config.toml
train_examples = 145000
encoder_mlp_ratio = 4
encoder_head_dim = 64
encoder_bias = "all"
encoder_num_experts = 32
encoder_expert_mlp_ratio = 0.5
encoder_layers = 12
decoder_activation = "relu"
optimizer = "cautious_adamw"
learning_rate = 0.0013
batch_size = 128
lr_schedule = "step"
Rows from block 9 of the encoder of a small segmentation model, named by matrix and row number. Rows with one number within an expert belong to one neuron, the router's apart. Each number is 128 + 32 x the weight over its row's rms, rounded and kept within 0 to 255. All counts start at 0. Numbers have three digits each.
After each expert's rows are labels from the 100 images, of 14976, where the router gives the expert most weight on average: "top examples" is what is common among them. Only what is clearly more common there than usual is listed. The data: rendered roads seen from a driver's seat, with toy cars, trees and houses. In brackets: how many of the 100, against the usual share in percent.
# router: router (encoder.blocks.9.mlp.router.weight, 32x192), inputs 48-95
# up: expert up (encoder.blocks.9.mlp.up, 32x96x192), inputs 48-95
# down: expert down (encoder.blocks.9.mlp.down, 32x192x96, transposed), outputs 48-95

# expert 13
router.13:114081121138085103105083169160079131102140082133119147142165144166112145109118125165098082123175094120122105074079093087147080174125129139181136
up.0:111144145078142180150198167121141147128151146124162128130080127172136130095108094169165101173092154123115147138098086121168127154173088110110129
down.0:083139121098101100152097147094181134096167180111102170084165144167167147100128090149104177151144150168112133079165071128105139154116071091120117
up.1:149102114091143155131096114146129159132099116109188121162112108111124136072106094085138131102187157092164140096131104115168090122114141122144136
down.1:170148166173080160161095189135142064091097137112184133167128138133153145151097178124163185104177136114145112143154147087151135088110120124119117
up.2:129108143094106138116103094157121110078103108135118172144141084186128172119131139130152093208118067115124140093079137132089123149099154075145148
down.2:166179128153174087088136113130091183110145075150076157122141118161106128052127169149104127124065117158133117164195151123148111128101119171120111
up.3:131095200148107173177127180082101147111145139131110110139091204146155119161126100147131132108113188143073118160131099097106128116147083122140060
down.3:073122128101136135106162094105113136116131193182107158052151166136162089126138112119106105077134103114138139107124101088072130135090110123149097
up.4:124107042110033105093127104180071158066169076132107148102137088182105102118134125108156118146078109105150141115124108143155145182144122148145116
down.4:132122113156154087113128098072132199069158076127094142168136164108217094083161095180056170134118159175134135090108092120144121106141158157164153
up.5:121149120141173118128081088131140130113113111128048116149051090097185122122117127130088093136139089133122179128132100148095122187125136141122150
down.5:089092094106087134145065184148163116126109120093115072170140173095179147173143139119191153167157151112140140169136152156149152129117158181101151
top examples: vehicles: zero (31 vs 12.5)

# expert 7
router.7:151139104124124097094125094160176162165096137171092121116090159111085151114142111121107150148180110135172150113179149081123150130149150115116152
up.0:115097097132116088128140187068103142160113141138149164074170132136089084185101081094128097133108108093091094124126181111181158118105127132136114
down.0:166121149129103073084111077099099164104136086097143144118175202112155136169086152200151122109083108122160134147108096138171137108148113136132154
up.1:141110104149164102118147174116157107123091164149139130106132130139124115085140126103103158081167141073154170207105129142139145144148129125107109
down.1:100162070105110181101154172134068133084119141133138093094158154096142130126158163093092067113156147140116124142151092077103165140105178095209127
up.2:106096137134098120088107216124151108152100134085117094121097147130137085130101113090083157133084157134141109128110106102077133172130037148098160
down.2:107124097102151105122096141159112156170138170108151054159099186122137095208093154135135118095170102134137170170119118112108124100187167109121201
up.3:080085102103146132087182171119122143149110125156154090160084104127175092144096114122077136137055139188156087171160076114134162159092095166077089
down.3:144140088159130117198129125171156088125089146132083113101157151111133093144157127160109133232171110080131195189109139081071105182040160146079072
up.4:058124102109139099157166155163106113146132142126092096091104140094096116159109155143083118164112120120119110098091107127117126119074138110175140
down.4:150100047129150147151145112127159105156104140148141075094114104118142137131179154107158124096186098169113084144105108102098124156097134122090122
up.5:156186082098098154163118090086105148133110142091073141139136137153220124123158120115127097124120186164140128157112164127131111113149157098098107
down.5:129119176112107144053127083134109146166166112120130134169109171134216065132086081150145147104133169159109105116073107168151127141109113130137120
top examples: snowy verge (86 vs 34); dusk (60 vs 29.9)

# expert 2
router.2:056153112090153132148148084087166126122116194141133072115088075129098152161132134141153132147103154180097160188152179119080121185147146141084177
up.0:135125157155115159077116159135083158128162136139149081184176115126142136120099129098140115121155126152147118163089081167172096152127130128137103
down.0:078109132128139089168191127122050167181146123201067124117085081143100147160133121120136070103090052099129110126142109213135144203192116077137124
up.1:118168209108145120106052132130118123064151137092174094146158108152113177094106139103136184130145155138085126124104143148152088164117160181097065
down.1:123087093143148124133144093153113110128154125146133143151091091139093148070122086112147156136172126112126072156152101190120092136121118115169146
up.2:076069087084079103157140149120088109109139122150167151058086187125116126100168157121187094091119095086101139130122125035130130163123044137155141
down.2:115220165151185116098081133099100147133150126092171114152167149122135157085142165113149151060125115107152129113152161122139175162135146145127154
up.3:143163169166115144165132124096123124169043141143061159145108120054134160165135117122093188127166124111103170123087191143121102131119172055132148
down.3:134160129140130113065143156140139180135195154090172132207186207166148150145132158164116086133152115103128170095149091035183126121102118086147052
up.4:100119077125096140160137130075177130137102151057139127157100150086094120171138107161183146118133147125113107176174107130166175102127137062171154
down.4:096119163128121140191052122049174105059091164119116150100177156084145137140121119131151117129133202158136175105172133094127111067122157081115158
up.5:152091097152083119095142119113108170138106139089058165155144112107081130151136113112121131130106115131110175162112135203149094148130143120115131
down.5:100157152122109136150168152095164154148185100139109152158091145160098185179105167137111053120172129091126134095172086146169107176146092043144064
top examples: double yellow line (70 vs 24.3)

# expert 0
router.0:143134185191172165140173146175100153182115130128150162079150136135145058093135089104092125138134103123109098108171130114098160108166148186172102
up.0:105076160136145131168133162073119148125137090136185112141160135117138103152106166140186146106147093086181083165069094128067159088145097114112142
down.0:133124125096100120116079130151122117145139139122115097149199121148082143108135160120184134155093112152131152146127176110123080152188134134059149
up.1:142182205120139159125128105104172139122123147111095104230055101172151176127136150061118126187162156147090185118134112110124171156099177124105111
down.1:162147111115111080114102149069136090138131103169180120121157170111127153079148123224126163138126126143133098128104145087143102126165133093164121
up.2:114138105057085109140107134122117141134175160138071104164155105127090125121135100055086111168101201181068167089098130076149064160164113096107162
down.2:126095146090141133094069094143087154099100129101144136146157175129160159113154148156162073128135087138152184142084144096104143170146123127101117
up.3:141122109156126162114166168142092127126094100097147136110152082087166100152117081148054144095178092175162177094129157180168128106095096137204103
down.3:149104114131055162134102101150170099125106133138130168166080127077155114152098117139131145119145143180112067098094160147131108106117161185134080
up.4:194106077167127119145141119126106077176105187115151099138133153140167093116103044126141179070080051098164029163147160205122151119104147146091127
down.4:132099103166128157137166119203107123155133195150091148135148172141109126116116155098124166130136106116150132097145113135149100134127156133128062
up.5:139147170152162138146143091130122125162139114174134114161191156106156174178094132138165101111134172092204111113088095115099113073141191070140185
down.5:145115131127106070191070122123185143168216149183100146092154133178069103192134170082149172084127121109141138202126138144105163087156116126075165
top examples: truck (84 vs 54.9); house (64 vs 31.6)

# expert 25
router.25:219196211184199138088133123147179088120153115137116123157122129125143163165103169184094160155129157109154133137151106204086110083091097168183138
up.7:121132139084144156161133130106174148169119186124102079144081111086130116176084142100090126037103198125109156147145141078096160169131090155084152
down.7:144132082184071140076146206151128146153115177149133119138097092146089083165050082114058096098159148140085094160165142156164106118143094130159111
up.8:147106138113096155081150190170105072107164090126141158186186104107166098110126168128120132130079118107049115176108137174146139089127139075116149
down.8:115086108129148086101107129210124145090114044150109124096174068160075148110133144111082163125109152156154141135145141079135128177157140150037059
up.9:167126156157149168109149135167136038140091078120104110129130158132138124118152134147128096167154125150141093104153143169151119126108142128193142
down.9:106116135108127105141127099129141140098159129101153151103134147121134115100167141179196193145138115064086178130131107144107144100116137117129158
up.10:130120175125077129146162150092119133145182132152087145117104131095088125064131071125109128152112144117102119140133066114146076110129106095141081
down.10:168113088136138133137136151166115131132121069144146127168132106111115153119169130200126194114105167181186125158139143116146144151154132120142163
up.11:070123111090124065090149110134111111202117142124106083147141155151167064151118146112150132113093101135151094139099133120111187163125127157097128
down.11:126151132112183134139130089116124086100098130091069144157111115120151198096155120171148125146118121124090184107118130076129113120113101132123143
up.12:139092149124138103118109083081144111081137164141081210132143108147173077169143119104108126045150179138092125088144104150057134142169133164184108
down.12:151123126141088153129168130152086105126085163147121105122140122133133084140093119087127102055084129154103138115171154119159141198126173089108103
top examples: pine (81 vs 28.4)

# expert 5
router.5:177158152154113095093112101175151101182094144167082162102124171139119126135142136166102111120156090073144125122153130103170167096125177103152159
up.0:085143136087096151148167100110143164076147176138182046117149154115130087121167118121150117117150134194078145123147064132043086145155117119122144
down.0:131097177129159140190150139128158098076179165084137124100107103113120138109109194137145169124175145147138141071126154134071121139184109100098136
up.1:130190191126131125160163070091106083114091112100124095130117114153098153080134138129168143099170128143170116090106170165129204143067145131154070
down.1:179141097177152138124152156122142117172139178149125162142145174161172162124060180127129128093138114129128063076144122075122120161131138161119146
up.2:140208097075094151063106113127067116103125099135088090173148093028084108140085148098136187090099092112141125110098196108126158160101130099077119
down.2:153142152106110096124120101227069127092136103160120163082133138096133171133119191143139111157122176139136186144118113143138136150136118100125133
up.3:175120101135121126134112076124136091099167138088130139092126119167171077188095173136126090141145115117136121183104063113117190124146151129115149
down.3:129152100173106131121132109143146112156108070057121127126124135122157137080182115134146123097096170170119077105114143169150136114177139099114142
up.4:075132130124198071163087082125064107115122092147168083145118085129141102125179136142141174089064169076073090105137094079111129132152140153145104
down.4:146132093102089047148123094080149149135190134114057110143161132147086142110184172201116136081064186130158139142121184167084149156113133131170128
up.5:049120147106091187094113136147109115126085155101156094096123162100200132112169112102078161131164141103085068127125093186085093141150110111121153
down.5:105157115123168097129097172133101161145172181084122143108154146169125128099112115121143117131177116058135146148154136163128133082118128139152106
top examples: snowy verge (69 vs 34)

# expert 20
router.20:118124158126143116084158158124109091069134146164112141077170103093054099116118110132102176107155147107102114107163152070116119090144126099083092
up.0:130130126132091129118194143154131195122112126129118202138154081143094191131116129085142158121106093129141103102117108163123097163154128079125183
down.0:110147175135146078109146107157106107126069150177190092114121147147087108084071150096133033077150126138122155145126172130159073165101106132153162
up.1:108098153092177140123098132154151155202087100139183102163104152157136137062139126140097135097161147102142129123128140155090095133141115148131114
down.1:126165154129129140141167092107066159132149150103079126151130139153119173120149085080157145129111150115115074114137144193132137170114098104082123
up.2:084058025205099179171183099125141108130120045114201148107153120130153025148142094096134145117094097124095108172006132072136172133143129147147137
down.2:111111121175119114102130160166069109172128089144123077134143116143145087074122105159128115196123086023173113140099098081086119099100178124114067
up.3:173134206163129138125140211161123145120135123166082113110175124109102124127109154152145145083125161117108124130192180145175111152142132107064092
down.3:189109145149118129150100098141128086128085146090098153120054101171097168160117165126114111146119109136135164110159135082182121143164138124148117
up.4:041078005123111141150126159066191086139092100097119139175109158114140101188114116093090155169134150123137156144087099122123120146107064169135136
down.4:103158082105125118103129095135178123168157096147171090117180070107083105154158107116087158113130118019125131093075164194108157174116073096132172
up.5:113072099082094154156137124135119155201138136132095136146142095148129123107092112077078150087102100087058186135147073196118122134145155134126178
down.5:096095140126131188103100166125175094166145136146127094105133157125046102088154086089095157128136154047157149147167127154133107151120120127139146
top examples: dusk (63 vs 29.9); line: no line (62 vs 24.8)

# expert 3
router.3:116096080062096094113167100149149156139097148131083109071103135141074120094134098120085089099131059113143134117175133114109166163187124122085102
up.0:086135149146105163128120149089103146122170103149133074134109121101177124161093113116147148126199132113159077123097132091164094130122081163173149
down.0:174131085157105166061114130147161133119069102136085079142098142105127177097103118132152133113172149143110103163096147182118141106088153167127152
up.1:173134092132120154146100211157232075046151142152098090153098128097079183127164122112116164121126112159092096119147072077190123107125162134125190
down.1:107111153138127072119137097147174145169176108146102165142159173184139112097147107070142150115084151124104152092148091116104076163071107086109175
up.2:124087045107102098138180184085133111133120144139158153107138062111131086116116093074083069106093069088097097150096135187101180091132095142099100
down.2:151129091148123113136072128161134112103144155115117102153138101136202146141126145175089139148099085065146133138117126113084056144098165197159144
up.3:160076069081096128122144133105037032109113150135161092137090127149101083100089151112036134144138164119092090174133139078105104115102168138105132
down.3:123153102144155138102118120143169127163102146143112125161124164142118088178166110160025123178124106057149157145095144096139065106150131090162106
up.4:080048079100125094105173152154068129147131145134164167088154131095150071128114091086126095139130132115166105184122126156081141128099117155094106
down.4:174123143162162096188146182211156117062113142111123113131108147103228114135115103134087142114127129106173123198112112128160119112084181084171121
up.5:170156117121139165072074102104103143117134128173119074163163143194087154141136159123148080091116087121135152114113141108150097078240130114164171
down.5:067104143120076147173125139168159174134188116101070133130099130096162227141115056119167135110138165163114171091084109134166091107141128105115140
top examples: snowy verge (80 vs 34); vehicles: zero (40 vs 12.5)